From a checkpoint of a small image captioner: decoder layers 8.
Rows from block 2 of the image encoder of a small image captioner, named by matrix and row number. Rows with one number within an expert belong to one neuron, the router's apart. Each number is 500 + 50 x the weight over its row's rms, rounded and kept within 0 to 999. All counts start at 0. Numbers have three digits each. After the name is the row's rms in percent of the matrix's.
After each expert's rows are labels from the 100 images, of 14848, where the router gives the expert most weight on average: "lies over" is the class under the peak. Only what is clearly more common there than usual is listed. The data: simulated grey scan slices of phantoms with and without marks. In brackets: how many of the 100, against the usual share in percent.
# router: router (encoder.blocks.2.mlp.router.weight, 8x192, trained with AdamW), inputs 144-191
# gate: expert gate (encoder.blocks.2.mlp.gate, 8x96x192), inputs 144-191
# up: expert up (encoder.blocks.2.mlp.up, 8x96x192), inputs 144-191
# down: expert down (encoder.blocks.2.mlp.down, 8x192x96, transposed), outputs 144-191

# expert 5
router.5 147:409484511464467495487502497626530613457582513553497482551486498457468559475550548555538494582487465603469522601544464493477476457493418491522435
gate.0 100:551496477523457549535542546505448470514385502515464482551478381467402506482500441502488467457492546523455456527460520500463389454523423502485540
up.0 099:420515501447536501531449568380416486507560446521532573545522497468569580492473448535499514533617514466446579465543490513467548454512583473471512
down.0 097:477534555516502502524447530551565494398454520476501565448592484518459483543555440509418433419464423507474492512591551508465500426525464545595489
gate.1 099:551440428575494517467510445582566474394591502467458521496371563527506450539453423536458500456509481512505553516410454570421446591512422475461459
up.1 097:503595534417499449475519522557564518441510550495468529441522555512485523464552431554607460569419461559469464460514504471493441422492565473538489
down.1 093:555553483470438451557463522510445516454565465525436488427603510483510389553456547554460487526536534437513484423406517503514552458432454517475534
gate.2 091:510413633478503550502562446511538468460523474557530427386424575488473491459556431443444510552523484596486518547551572537417562567452477451480463
up.2 091:498474470518444490445551442504546512437650379488555525478510585514554532517481492477555558404515580399505497457522596476639510503487552420477465
down.2 098:517497452521496541565406401520429539384521554529453528476527511466549441509468435556464469484549446508422540469595546542550527602527425531474529
gate.3 105:432505429495570445476557552548442600471549364437509506488482494498457508557413515522472472556523548477463469362524582409496520446461517497537556
up.3 101:482504536543527500515526518558423495438467631614550494567502540553447523436549570449477462531469414464492474510518450585409487476550423515490523
down.3 105:486456472423505513559462454512393454512427489478526466408521481545542464488442497590577580464508569560475402502489460491432551492473459507540399
gate.4 097:490531484396518540447569426471473504440561542517602467452578513583486530425441510466507485559484469496557498530529502539451564527396429556496570
up.4 090:527471485493592428483485449534405408501567472477452433523489502463431531517529417529498414497463444463536492544502462554421544434403485493440495
down.4 102:363445469532486515499476454466492527482508486471544430559497578467490472508416497557440527459529585516372592482545468474429473499493454599443419
gate.5 103:442511542436429595501473513471446472543492525532498524473470444482438516461447477538640575473545435448476467529464532596452423477387439427420538
up.5 096:494491587470474458527438515588433435554529445603468471539409511569463595490460476508593439529461517558584440543442448495490508539547559533499516
down.5 102:504461495421511471537439503385470411456490532451382485482580492435490516546492474526432473459561471503482496565455419502526518457484437492460445
gate.6 100:450341585566566507487612479491420544555504543464504469494509524526512441493442484461433572484513492525572492551507512538462514441535503445574508
up.6 105:515474497541480425402562438474527567503499460506549499453533488432573433474480536457515507425574571518534444449440538559459427479496454529620498
down.6 104:536410394507565435519522490490534503556571444546496502467561422542484463519516436551504587589563521514551493473491473549531426559562545487539494
gate.7 098:485447512585478446524483446488538576469556584448517457463415553549491484430498492511532529510553420475579622549518480558523500554495415424637509
up.7 094:548497526481439603536465540506382545550509409556543563413485484571563520464546435515528566533433589472500559511606593508512399434525520438500464
down.7 101:498559483449515553502533514426521508590494510474459555517509537441510498494518489580436512540575489430470512460500583578570513464417510413482561
gate.8 094:469520513510550546497535450485525401474507499493478515461394579527502451555508559480384476530569508435614424510472439506447514586531527503517572
up.8 096:561505479591577506441579467491426410525441494441537461533501498498390464495520489481470461513492472435510502513525510441548424553507535492508500
down.8 101:452485470550496566478503551478592443489503435393483494578502376506510543567498502597485542451516534509412565503547523569471556619504517488509430
gate.9 105:429429493448528489401475418567514575535508426487511504487507485571494520535532488480465445492501475468566533605411480504520500481460448528444496
up.9 102:458561467585488528531436519491517541489553514542505498440504532527430506447498600521593496528483561474457568496493552503528456543587594484490482
down.9 098:502513482555540467541429539492605532483504578549516487490487435474659500491539559505492453509390491539442554548526413541508528466554451534506380
gate.10 104:516455531464567475515553574582472523529410448461525451493497507552412462494554432419546469509561476516580515606464536514473536456401411492456415
up.10 095:507546481433548417481565508568475523525538418599474422487469602454480532420518489514518464495529427542466594592535576574508494492494437433481433
down.10 103:543433494506575615505522489488497501498517546542506494482522515474519470522516479475503603472477479560320388449479502534607484548565491490419521
gate.11 100:420482461515560515461501558542520532621468451535502448580610422573579465625546526455509489541440560470533505553439515666542461527445383514534524
up.11 094:433523541492509465520521510469413463495551532457535538521458524509517511484486498468572494450475541504436444535457524584589454457485500424432537
down.11 097:464522441577487539474522505559556449515572460460497458541464597469481492433575450548516411423524535518517474406471475461474553454558480571443509
gate.12 103:430478543465498454590449397483425492571521423545456443541627492520476519532488501492540537478474468395490516450551486578530572479488552588453500
up.12 098:462485482470491512511467547487459523507488622527582501442461500508502538465502474559494594602501505536562471419457413496606470464429498402495503
down.12 097:499515463519516477487502442475530470484549414550476498581523513519400451549426411505413470442461486427467521543381490563556412517549475556502510
lies over: soft tissue (60 vs 17.2)

# expert 2
router.2 085:568482488484527542632536483445510471496387499508480475479564546483542499515449522457520540480504509453373503427543530448474472531521567484506517
gate.0 096:385527558510430482546456505620523509593544526442497516509532454631556550437582530527493437441525507540555532426494493531459534521433422515538540
up.0 110:462428485499529426511474503525522519481481513517477473558489481514487542593499584491520474442529507462564576512549438522414392479487461486608443
down.0 094:562537575503528509499507528516597422516571501502366411526481503579559456454518475489558455488527424472475498536518497485492445434582442512387507
gate.1 095:508505530524440591467457577535489543526545582480499467490473495575556503404438523409535512560389510502395491459493565432539539410451530448448524
up.1 103:482535571421563438509552518488496559573537573448417486557530496508480517445486494583442507526564492548472514473543473470514335470522489547514480
down.1 102:567557473416483567481486549575480497550405519614509539457471595523490492565531429413478486490519455465482566562446419496480432492500511507477515
gate.2 112:524511484527376485490465508557488472497460507417484510502419518560430470553470502474465484432461477495521482469507489511479561560421383502430504
up.2 095:456467479454525494539575503416468575450459526490545493509570484504447452433478490408482447488436526543461555376514482462542470575491554481621555
down.2 110:480499523464549466481523429521520543457504481500462521458500500457517518587485556548376575561448567447558582504457472510387490436546518417505512
gate.3 104:480480506502514538466519463425581588509493506508540439525469471554496452494427435471444525580489394549506546484521502438502450533418451494488537
up.3 099:536445545553448545524467536411447511501497406476481497521491569537500430511487465469512466486524552546511508484497479444642444558522457453480518
down.3 109:577456440491601454508537459433564460619501517452490484528460464484521556520451441582549510420515522525552393508487459568497471435546455438441516
gate.4 098:478481478579416531457540499471495515496560495547603445537491465463538488444509530477493569544394497433458481480500556436550569544504437535463587
up.4 108:569506467553516495559469492542564514527476539366411421507497675496464442508421450562439546542486557455500467533450553558562419623515496560449549
down.4 102:456528435500541457499470456494492475461563433485499479498494463497431467398509506510533539447497555612524462520480440437441513497518540423437527
gate.5 096:557499461442521449553512412539493502447473393611415584459457478529489489560512482525517470466500429497553531511538437463514529467506513576436492
up.5 106:491487460508432511570510450526491555501467516522477532520486521498487525487593492493466514560615468448548427475503435496395480492406541418530506
down.5 099:484511474528536480481513427532504520499455517533525451606503474547495411475408496487565524453538522476528501526434458470489477531524455430466460
gate.6 096:499496436591489479573465485437432476421447517432578552516455487563510448458423522491508458553479501514498528431409585481450445549472500452580452
up.6 097:492472564463574473451548513526464516469479518500493494527545490539514456595533592475492485570487471466422553541543438543521543547518507468639566
down.6 097:461508344504474504500454544516517468519460554469517390496554510448559569534442460533499513534577468565514458550562480412499587572401499520481358
gate.7 098:470499451450552539518489485459515532493461509469504537524480454509636515491482475503480494534492505468474519562473427490449495452555510471502432
up.7 092:439493517372504473456430483432456558529411500488474519420394505507498463397478507475508458571494505526480535466493479470419583564499421590567459
down.7 098:504475459511450482495546492466552481568562502515439472456555460447513508477581509563618472517530589558510504526487577552549450627490574511410530
gate.8 102:567591553497622436495515510515493510467476471502527555571536435543432481445518476450475421436498301502475479431521499562616537481492536563493466
up.8 097:454524437481595548524505673522570552488472560598454463542436477515575511507553569580461469543541531573607593495449521464535501522533514491488434
down.8 095:456572554500616459401493432516559510489553430527472454532533497457547568499609442607510523472468569534435444553478482543545458447517519490513495
gate.9 095:585486509519508452462464495513483491508478474517496549562551429500586575506479549527516437505504554432537527531429457568459594491484509605611581
up.9 101:501477536477479580464513607590512518509495358558491522507531568452455573478508503538442497513551456480559504575414500534489446539525481501519427
down.9 102:504561412510505542558537485429577581469597487503459594593511483510391550522450460493471496492470602518506579501545515491433452499425546484439587
gate.10 093:490549471458505579532452572439513478514554534528461498502471430531506547470502443497553570446555511507481524492455508596543518481515501567409509
up.10 103:578547615452556519579483485496415416401514440490507487482489462471482497518462529528559437558520501491455485529687560511366573470531519449496521
down.10 103:518484509523503454674462469524514452433503547472525509458528545433524493488540542533547528489492518506552556494463584559415410556562513473416481
gate.11 101:444555522562480522483470487453470539468417464540465565490464415463486626471542452497616485445538483436551461509362574490436486415466527516545495
up.11 105:451509466435520513453545487534500499469478511544525446447398527484530510455551525440539410506477545538481464445598550514587490508448513560469528
down.11 103:495461478413590475411430449561477518517544533504448568536419550467435535487461524381447532444444569545533516530501430560451512447548549614482524
gate.12 101:421533510506378595434472529540375452583523442483409477495540495504521540473495450502448553469361509510467530514506379472474616348508567459395533
up.12 095:431568446512541541514538496540518464467427525592480566611421522475521591481576529566444495486472429410498519601543484495459462562502507407622505
down.12 106:551488500466469426498532490454486424514412487483490514396502519545543518541544544491528610488513451552504469579452555511542428549489543506582536
lies over: air (90 vs 56.5)

# expert 4
router.4 083:616476492504545518475502500464472486499551477548476445464520456468538442493445475481520446507485583498488412448534485509410572460449599498545525
gate.0 099:486459500550417555426536492499457549526523439483487482495524503540574565464515507527547499536499584573594438474572548524531488671467491434496362
up.0 098:529457454413490516645547485509483433617560499446413506432523528476581519392540544446534465493400488510556510507442539531391511482568424522522529
down.0 095:525506469520415527543562555386445476505452499455485458485586540567531448508448530495599484427525503519542390476511581412579417467508486498437537
gate.1 105:459573447428466494585553546523502520519544456408384487495570547579556548466514495517485492532449443481500417500455457567506475559490487466452508
up.1 106:485512537475478531507519395422627504494510520513538445519483406563443419492435477427507560565485495491523527489486473455433440470458504568460537
down.1 105:456506533377482524575410499472458434427530453481569551485498555494533472447461564443497528533485505462496430553527474609546530475483484504494604
gate.2 103:456539491458470491565417482437517460554450481409493502535457441505431563509556370495507458563593512459469590511514393535534431450535490472534506
up.2 102:566558551535535526552489457533451466446473546488584592449518510557531478579610465512581490442523471468515487562496515470610480559546519538532541
down.2 105:460513451590475540523579460631429423419444442495508444480497424449512419524496557527502474533623491613481521433512502448495490461491527494491572
gate.3 101:466427623512438528579420504491522545513566413434462522535492469470500479461537553492440492418547489420480552499519516579453477534506406479518496
up.3 094:524428520479442502517449572474477520492549505481604503550449504551623496521472497576493479538449453449596500566658491495373470437442439494510447
down.3 099:537461516572484534474411513573461498484524510573353553535546547522501526513418521528550444474470522556473377450493401493453549451572455505473567
gate.4 102:441444475452554521472475425451538477559475576574532479575508510523486535546502555463552447570517494595539480568479541534507523490494395538608534
up.4 109:472537578483500548494548528541652602465538418586526463494465542483468487519522443548448453493485494608497607511524528550421483413530537439571488
down.4 102:427441450531599536506415497462559514534535428530490616493560535478566457542463537543546533586410604501560536466436517462498562535430449468476453
gate.5 101:448524573479614551459517481519556512470514474541479517480486492586571545471445506373531562535500605594455574429460545461461517531536564537473417
up.5 094:561418506516538493493479479545530403595499426512576460531486561558406529491585398552451458469514509421474464467433470489447495450411503459584509
down.5 107:450475497471508484504511572554481513544525499547456450489486514501592535446525428507499563469406472515338556493465561494552493494535511460487391
gate.6 101:472490510551546533466507422465466514395523450527455365572482424524554515442445570577499472485570599448510474459511541542488538510445496498492529
up.6 093:477517464457547543506381410479467437594494510511499515524480459512431439525520417587443464467535560447567460466441493493482573518528618472557482
down.6 092:593466509465530503502491505494498508487492485579465536412539496528469422459654406476519501567554394550473389575534480462524533558556481459508486
gate.7 100:527484450529397495457501520429454463638433417440478509575529515513434547442383554568552494524503564421477488417500517506493465539469487517447471
up.7 106:445529493578485522505511511455487501494500477533553473530480488479545424538539548521510561489504518536550464517544570418458546439464473557543469
down.7 110:503471413500613527471458442508484532448509500519509488509555413522466447557521530477540473545554512497485434466483419470524439419515577520494490
gate.8 111:431523511470502487440583476552472530545570452483577536564468501528416464565443504467520503497507482544478489505475658583480451562604476425474436
up.8 106:481444533443477484559512523524452443522496453462558489486463561464614465524475409507431598573461463411456481487539446491444527520447479403456452
down.8 090:495448438566564528461479476510557441515480566509569463362493483488583517468391411499462485426522511495504452550522436510445487465512504466488558
gate.9 099:534429497526430466510494466501495434510535462494458503465533512524461564537535537390422439502400479506559484497488421501495611481492446453538525
up.9 104:484490471409505413597531509482506568550539461546541531506526565437519524505540512506530509497556479481503529512491490526529481489593507407474672
down.9 094:476493559540531384485468432444431513485513532526547533499479554417511475466463502519541586505567499526618514509512489535422455488518455432548491
gate.10 107:469524490488531535533566612422513614546484499473416491488528521540501349461559513440491514517471507566545571570476402456507551537506514489494491
up.10 098:414442486532441629392490492466557611544509517469511527527473418508571595544510553389514487478509507487513492538536385394542468485521534421522496
down.10 096:470544594524491546488421520486476444444430584430564513441518517554543525456524446487526536529467625529541403491557429490609539399491483584480502
gate.11 097:431445483495572496574494647576466537513479573573584547486487505602454501451410559454539524442482423512586543554447496491468495472441502487514531
up.11 092:567584570459540496527554520525482513443549394482553513598391559552525524415612542481560474528492539547410483490479467531519521446423522523519479
down.11 109:472550514497470493477432459563418515586474561449505565412467536490530533550428487490437501460469488421397581498555492533384479480570490468466437
gate.12 099:524544495521505584539519449549527517578427504494542538528461563545513401482390435485432517542488509516514477580547542463497582552509489472505454
up.12 102:508450518461388536495528476478527546514411530492498493522489582570424492479452531509535531554499523488444535471479529567513399410481465466539576
down.12 095:457546517490507555456574540478453426565565475500437470548499497487549467617567502439439603554472500452581518455528579535461502490582530494441501
lies over: air (99 vs 56.5)

# expert 3
router.3 082:542462403524441477516515468478512495510423485450571581462534356508514444587516544507565475470453533486443402508451460559464508510513600453548534
gate.0 095:633414505454435426377575451554557489551503468506495561459510516522531449516534498484429493464478446543446567496536464468557564439493410508472567
up.0 101:480482453522477572445587442512429534550535550512374514454477426441486489458433363427459529499455501508534483455504536527492444505510543496556493
down.0 101:486483621584506564347566474489436615545569617469415554541467500501519635536407462600554448535507488536429538509390570454525529543499538488483495
gate.1 102:560546505484551562541492502520619491426434451388533423567417645540425584486488575461517480563489536494424439429569524479535522537448609489512572
up.1 100:415511513529499501448523520504469546555463528506485535594552425495491479461586444490440525592453494554562582396552482518555498506544459531549423
down.1 101:553426451444567606514357488467488466520506490442560583559549449510549507504505453539572522578637457485491550493471474493424460477485414573447524
gate.2 103:420522482448489461468467434485527464529536571520543526548607487580457530528567565582583500463639528472494505540492490456528494496540413475532522
up.2 093:534424574547552544508552419530518519504493533496530539511508558528534510519446458573533459482387543411541525569460538508482545568581529543500415
down.2 098:584508568450507524409630408395578441461443422588449559506540550432524512475534532535543561477576545522487520394498504466453511516535460488398457
gate.3 098:435452490487457450509496473453569477491495492538526411590513555572497498488463414552479596459521486555559499471484519415500536557469437550480352
up.3 096:474544494479505410554460416539387457540467526452558577592424388562501463449565573451423540438546516407471581447562526509464430446491432428556540
down.3 105:600535507526507502432461480519457492533495428488476547534515546563459503422559503479573546533499546509527496534537470412530461467582506474527467
gate.4 098:451398574452558548519492474453376512579510477518517466470411531526533419534538460491499454515434576455528513453484484457523458448400545454490449
up.4 104:584549489408562523483543502446478551588471530442463568556520514483512474456523466486609491426486446516540644518383624564598418487531465571480565
down.4 104:481596464481542490521494430392479488449566511477483426557516470566456552571513622444602455529397495538504646536543473574397488489554493437425438
gate.5 105:484386545493474528433432524524458510483481573579388529467536454497531547495488520495538500486448570484521403477482499444513484432480487552520575
up.5 099:429556422469528484451474463483642508515549446409586576587519305508515418524364477529598454501532571518482532406498546513454496475575475417512437
down.5 097:497508537532507478511518434470459454543517447503472506426461532458514522533441526528553559481439497485549509528444518450465573535513531463567450
gate.6 101:487532507511372538496426482534454481496513491485503464564547447474581427502443569518428485467559490532400582418509435436562570456466505476424459
up.6 108:534402447507542479499467570472507500402567388424515539551529376472476513489548433399559368473394494490537521427456600509565457515479490547531526
down.6 103:469549523472463410484473496510412544481557469469499460414496489458380530519478501469482503465520493435461590537569501478465597555509545523485523
gate.7 092:466560578466368492584589599455482535482561435395449540469490471530515492457434507540471493430566461436372519482514479532617574560499473582520478
up.7 103:528432522520517519454549525490504611490476485452541502534476515459502572500504599536571553406446480628516525528550539415518446542468453391515584
down.7 105:535451573529532487516484575482450456489474473473445481523520490509511546531590496402533619553475441397529447554552501377547549533531529584585476
gate.8 099:514590436467443449522481452624484433479552464522362455417465486490406580548571521490530498483498515509505509440514542441543452525463443451448542
up.8 095:518531547433480484483534407464475528464481526550548477443599555477471538510518431528518522475470490618482429466532472617544405527592435516414520
down.8 094:474515445608445622450520503506494529554512505477539430503500477505513533613479449472387467376463524547430534425482479565509441527449493472531542
gate.9 100:545520485489493630508587527472500509529417520525447454458574535551482409470445587600440450476544523588551453517526470502419549476543498552520551
up.9 095:523543568437537519415483506476472518496492465515609493460560577519572499452527474512520534542504499434558415455463558493483495444562560512428489
down.9 105:561478486534571473485423526468526472554569540526426515474565468515543482537523479400539537474513567534579489542415488533514468489490444407439504
gate.10 098:558432496475448573500520640554446496510541548482425619485423453554552510567468487470507485445526473528515533473514575392487439435528570532498448
up.10 102:501523551506457505553548529428460509467368504520460498505506395456454513549553398520540601513472570543435591520533524491461474519455397600495504
down.10 089:467493559508498500483571550501473552509445514547394509456572477572479514422484554511554410545519498560422620480433587585514494471514481435421553
gate.11 099:496581434519495572428504510459498498460446606529594407471492471523507520432525530524475503463515553444544492504484494470531555500512482464507499
up.11 099:480504548548523589537494451496475496444484471510553482428594500417439539513473490469490560491541378371453423552424513462451512532442445461462439
down.11 098:438540579467535592561526475474555553431561531552453444559522548582522470474498459512488529566398395527448484545509418454542493455464563514489484
gate.12 095:572544468438478542406481504533369529513502470548490493412507574612484615485560565479512463529565463500516529544549462516483508505457451463459545
up.12 105:507428558512588621561511520480553505475449504476450502482542528445451415455381437574479525466560529389494500508394557467478505447490528515521530
down.12 104:550481542455483428509543513496389437503490596508496467553452447577474464427518481549594416489436538529455481570532446566490450482498545488458447
lies over: air (100 vs 56.5)

# expert 1
router.1 097:537464557505537473522537401449545524543547493511505455507336473481509484536497518531454511522436403486588419538585532553542474555477575436426524
gate.0 109:552513489517518451487508450448456493468552476526575483611467535483447496461469532398456533456516536431530452450575380406465445606463454596451518
up.0 098:490538543545526456438533549393424475500480526481463506465589504457447449518518539404513472481489432459530433472439546457541523512529478525531394
down.0 100:441599521628537460510455416486474391462527556529475473658483487426457463424531478465490517547493454551435507565473545471434536484450522489502437
gate.1 099:504574509469513517601559556508501571469433450425581463474552568492483547430572410518542450606467579444521573524551516481478490560470489554496498
up.1 095:483375524500485476537532579540383474494501426486495528590464519516498457531584508544524515510530507541508456498454597555459513431561480493530502
down.1 098:608443540537591536588515468592495480550494502512514604493570550557477545502486441463475568407562600508489488525553469464481577516485525447481474
gate.2 094:468541419501452522434438439466472533556468459556450549428545525538451462466567518542485522426458551490538460553534574570522464559576417507486521
up.2 099:523528462564477438508435551488527479498433429488441452476481483496486543587447514530502539441467389504514477419504510447521538457560505452509448
down.2 100:402517491506462408557451543531516502477525454502494461539570370492510584516452581550564510577440482493526540447517532534491555490467566478438523
gate.3 098:512437596568452578468531483508517451432437541472540539568563463525475532480515542445551459435416475489575550476501531484468407555516507503490542
up.3 103:458424559480454505561537566543476510610474509463480434437539473443577499512485504557474490511423479549487406478546447452514549540593400565400517
down.3 097:535532595486363462481408542507581564477510511523513502506529500466573521553496551545539573483498503500528418488559433545432475437649546529511451
gate.4 094:530463491493625484390539503496493482491466455523585467500535431484477554572499571468539515508447474508560415577416517550439533482455482460488546
up.4 101:583516486577516471528569407447451435499436544532540539500496559478513531447444599592495520578582490547568532559603472417477572537443490496485573
down.4 098:499499508485470424450535544500557470339448485440488556481444508489395508496583525429511489459372512487573488451551469449469429520472408498481452
gate.5 084:426567419467516501444509553553460449469432455493495462449581450484424371530438567529460482520442460506535503472490446537583562487442503422515516
up.5 097:479534529599377486517579484474376576517543453478542422511484514445448581522449486551513487503403439496577473538552421505429427538414357502532450
down.5 101:513525511484542639463552649569539479483440431482473550524525431546536486445562542532551528457482543462509507519480510391585382469508469518452465
gate.6 098:564452494535513423362489453532482555502536510474517479473491489646533556464563575509492509534448455471553473528512466497454526414539467507426543
up.6 101:444454591564538519481546475507476513451502463568500531464514423514477472432507421595479420530429475450458511513584601503553429520489446468462479
down.6 104:522473478515482505532475563487536555416520405523444504539480493500467462530495520439517543526518472499438506445490458497471507509568496529421531
gate.7 097:521477486496521543535460461559439396514447516587481380451533544514368533552543528533516484559464477521491542484596499486488494455559547446453530
up.7 107:496560495580617542538497547537510488550479443539395448427482489556536516527497419526431481553533586527497519516455408561532488539541467495435497
down.7 093:580462533493490562510455604455521403525589493494524511593449471450561499469460398408561470464566496447558487508543483527434488512575526485497560
gate.8 099:492454458452453462444467462502551455489537556517462380526496487586611481495569503515587523471490503473567567510488377421498524518504468459465471
up.8 108:497458519442497551512488478460516483552464526514554443458478575398481433345491448497572466501469452507471508434440567454520508399514550529425437
down.8 098:552443529516495462541570498504422475545501446527480429422442528530487479507503527527572457518481520500440486491521588443529499532484448560521567
gate.9 100:568471478541574542464513513458528530418519492605487460481494610607502513526406524570574418558421517504575427509476492519471545595449433579503442
up.9 091:527457516462555483565644435528535567573460511479533516481538466513474502550528518464510563538545536509506494546472465560473510531477594456540478
down.9 095:434485613471561567559471484609530543505552475442522493453530581500448543439520413454494507452397397468442559504444478473572393644521408588503511
gate.10 097:518376424406441554497481532562465493547484426448495420513472553503457516517413519447452561517496480478467450498471547471519460508401493466480544
up.10 101:579487504615484532449517495513551526406434443407601419515490496486601479544548585466421447455466470490444559495486494448509634524519454400548544
down.10 093:539471532487552489525455519443437618537557531573458413542509546420543568506520524452486497488498450493510534492397461555392586476518461487503405
gate.11 101:469488509485538480544468451426518570529441525467416426428428571580532465494439480477530549475430470521575517504613574488531451600577619563449546
up.11 102:562561598458508529493501555519490604566543509438565610477466528519480382559470466516480390499497512555476430446531606392547593503530619575517483
down.11 099:473545475515551507516478431421439445518476454434589536530480502499475469533523517406415451475520534518479542550484537564429581382394491433507476
gate.12 102:530497454511482442464450580574506470561479519484544568618576482566523548452546463481606515430492512546549576546537436520373548451485579500538541
up.12 101:582431499486459478533519565521530446491512494481502468500421565537446569575575439480530589482492396541519516487606568381528435504511549402437531
down.12 097:565521516550496585534568396465401380491404521415522540590447525534503433520545484485467521476504487553395548511457416463457389437429487481455542
lies over: soft tissue (61 vs 17.2)

# expert 6
router.6 095:608533502513515510508518569497475445506436474605548482530466491465572388494569426497529475446517575382564504464397546513473510489493459504505601
gate.0 101:506509413547506563521565528444479449427558435422485529444496528609457546556568530488471517486539519608501504523462467558622521495506495607552547
up.0 104:399557540549487560491485569407498507572491491518511478547544555492538483382502456552546504456443476509417548556458557552549554540474589567426461
down.0 105:513527525567557458556481507456536535491459482517487545495435478449606399608588489505591541432519530476517504521495573463453491463540496452485575
gate.1 094:580434601549488519482529494467538572405463442479489536495502556524435546540469606396520447570417524609477434424514414530530516500550432531398574
up.1 095:497505569455510418520464522491484494483572510552529555515488475518475525526469514513583394457517481542432494505454616527574511501532466503455502
down.1 104:503477443520453481467484470508538526477450483381466539395535545436475528463521416567538503583450571445381574493469398511502541493509562411501558
gate.2 090:544548506509506512432488500526482518504474525574533553490545447524405570392470510485611567539442449536618564555419554519477413481543496509462518
up.2 093:486531447511492461525491521471482417514473561443432573496540481571653477519581481512437489483513518356534438557447504485529468518448486545545398
down.2 100:537480417462527540379472488562515496400536544520440449479413453550437511417483488462521438472547482460428528477517527574471465537427541493487482
gate.3 089:460502449539463458497511480475572469441531495617527489521533474612477482522496547482463551470504531525491513447616577587479523499520467564462495
up.3 104:463495446435556463486537563482527412434443497533504493475456429505512530545460506505525503514471516523541521567451582474496451527571528514453433
down.3 099:472497513484576514507446497480544421571411431494476533496435513406574430567505534486515526500512518457455457527444558506504470559409548492501567
gate.4 095:445507564558572540609469474550507563531566403501492542582463470467559556493422473440487530462552482540528524583548584439513523501472466514449506
up.4 102:371483506527448485480443492581451515355505551448574518488505581596488460534527443580433465553504551553552470375558532505503509538451533520559543
down.4 104:503546455572464496429483576524503472555464470546430528577498445467492569488516513448554500451503596521482480584550456509532475539477498500466543
gate.5 103:486503443518552529505610481547422490527448551503482484458453557638419581571512533629492515480510571479511558610542535463506527526435513454597472
up.5 106:506489536393509369622495458443566612452589455443543488472512520484557482514515520492471571474591542480526482505438368537449528471374455503507492
down.5 094:521528398536541503500506472624491499545474520448510498418453455574589495530473454510522518427523488529371444434509545518544450579527524474451476
gate.6 095:577531539489484498497518510469416586480481458507556458579520478557591528483577414475496529528466470427559559395513513506477439436471531575575435
up.6 111:424561545444506475503467565529509466502519487566406480532525497520429467475507539580576456504539479432500594419562513501473492538540468497518536
down.6 102:487561514511526568503442513449474520538576499556559542588501452419519356495469505510522473510517452533614440582460577535582553497454467509403478
gate.7 097:507500467508450481550572571534518448536481474467479504564505418497437524448494478469468519472495493447470368541487527472570541473463519411498551
up.7 101:539500519504467504533551505534499414474524525483546515482612463434503444521530429512498421601636483624465468510572457474549569429529525546530557
down.7 094:470546444524557545431504598491510589516476538543532541528501465536471450536499434609537431634467476448599505594524591455492551405504495455519500
gate.8 104:549539423470492495462513507503408521526519511559603474592507460585522541495468473539547507569375505466538531497561497469577518415586453443597417
up.8 093:511468488540439426445482457440453455440544494502439508533555523515433468460576635481424532502450405589525586499464440538590472446535564513391487
down.8 100:490501508479561504482468483460451446365371510510538469469468463545433539513375540517451570520517535513560557472516421541554496506521543415521436
gate.9 092:493555589517606514495561533479506563482503441570477463478389561513551474536524540486566587574454564487473454507516437483545542471504485513597423
up.9 104:447458517537379555563421380507529559531456461456481484531517471480540525553542461481553529495474483543455486449486502560479558526587533575504515
down.9 107:527495484488455468502361524497498525471543445463528498482539546476532499594499541532478655416477534415503447510381499477468442488467425500574487
gate.10 104:492536439447435438482547512482498460444455489551549563509578519542482631476447540414587511430520518414592515534518461536510436456529530481635536
up.10 099:419527439516468505539472534541499497496454536482487494582508503519454447502615580493450493493453436466440498519545522499483434469430532582555550
down.10 086:580453501420605461434517506515506462487473548433565518543446429471506587502568474574503461539451523500533569465485491473510540460541561492555551
gate.11 102:512496551424517540495436480580468448464453436541545486483531443603454472514520448521550538502632489400549476545526507522574497459537606401527485
up.11 102:480574532554523537499445535510451478468477488451538434508451494431565468466488555422439559476522432545516514461475511489480535503454437493473482
down.11 107:516551578526434636493477621599472494489534473482425534537484476456424433517447490472466440408470580408619460453451416487482464478525490519530446
gate.12 104:451469558537581525533474543426495503546500453565435434470547466466507558533410592516466500478599451564408595459649455401458528510506514457500517
up.12 098:453523478456537523457525476553555584443421536550540402570490486396484528520488467507470463449571471451616505534474427539440509597546496430494470
down.12 102:439510493438514449478484476473436532441493510467568509499477473517439475477541523588475519540523522518544532514535455529516496431557446492478516
lies over: air (100 vs 56.5)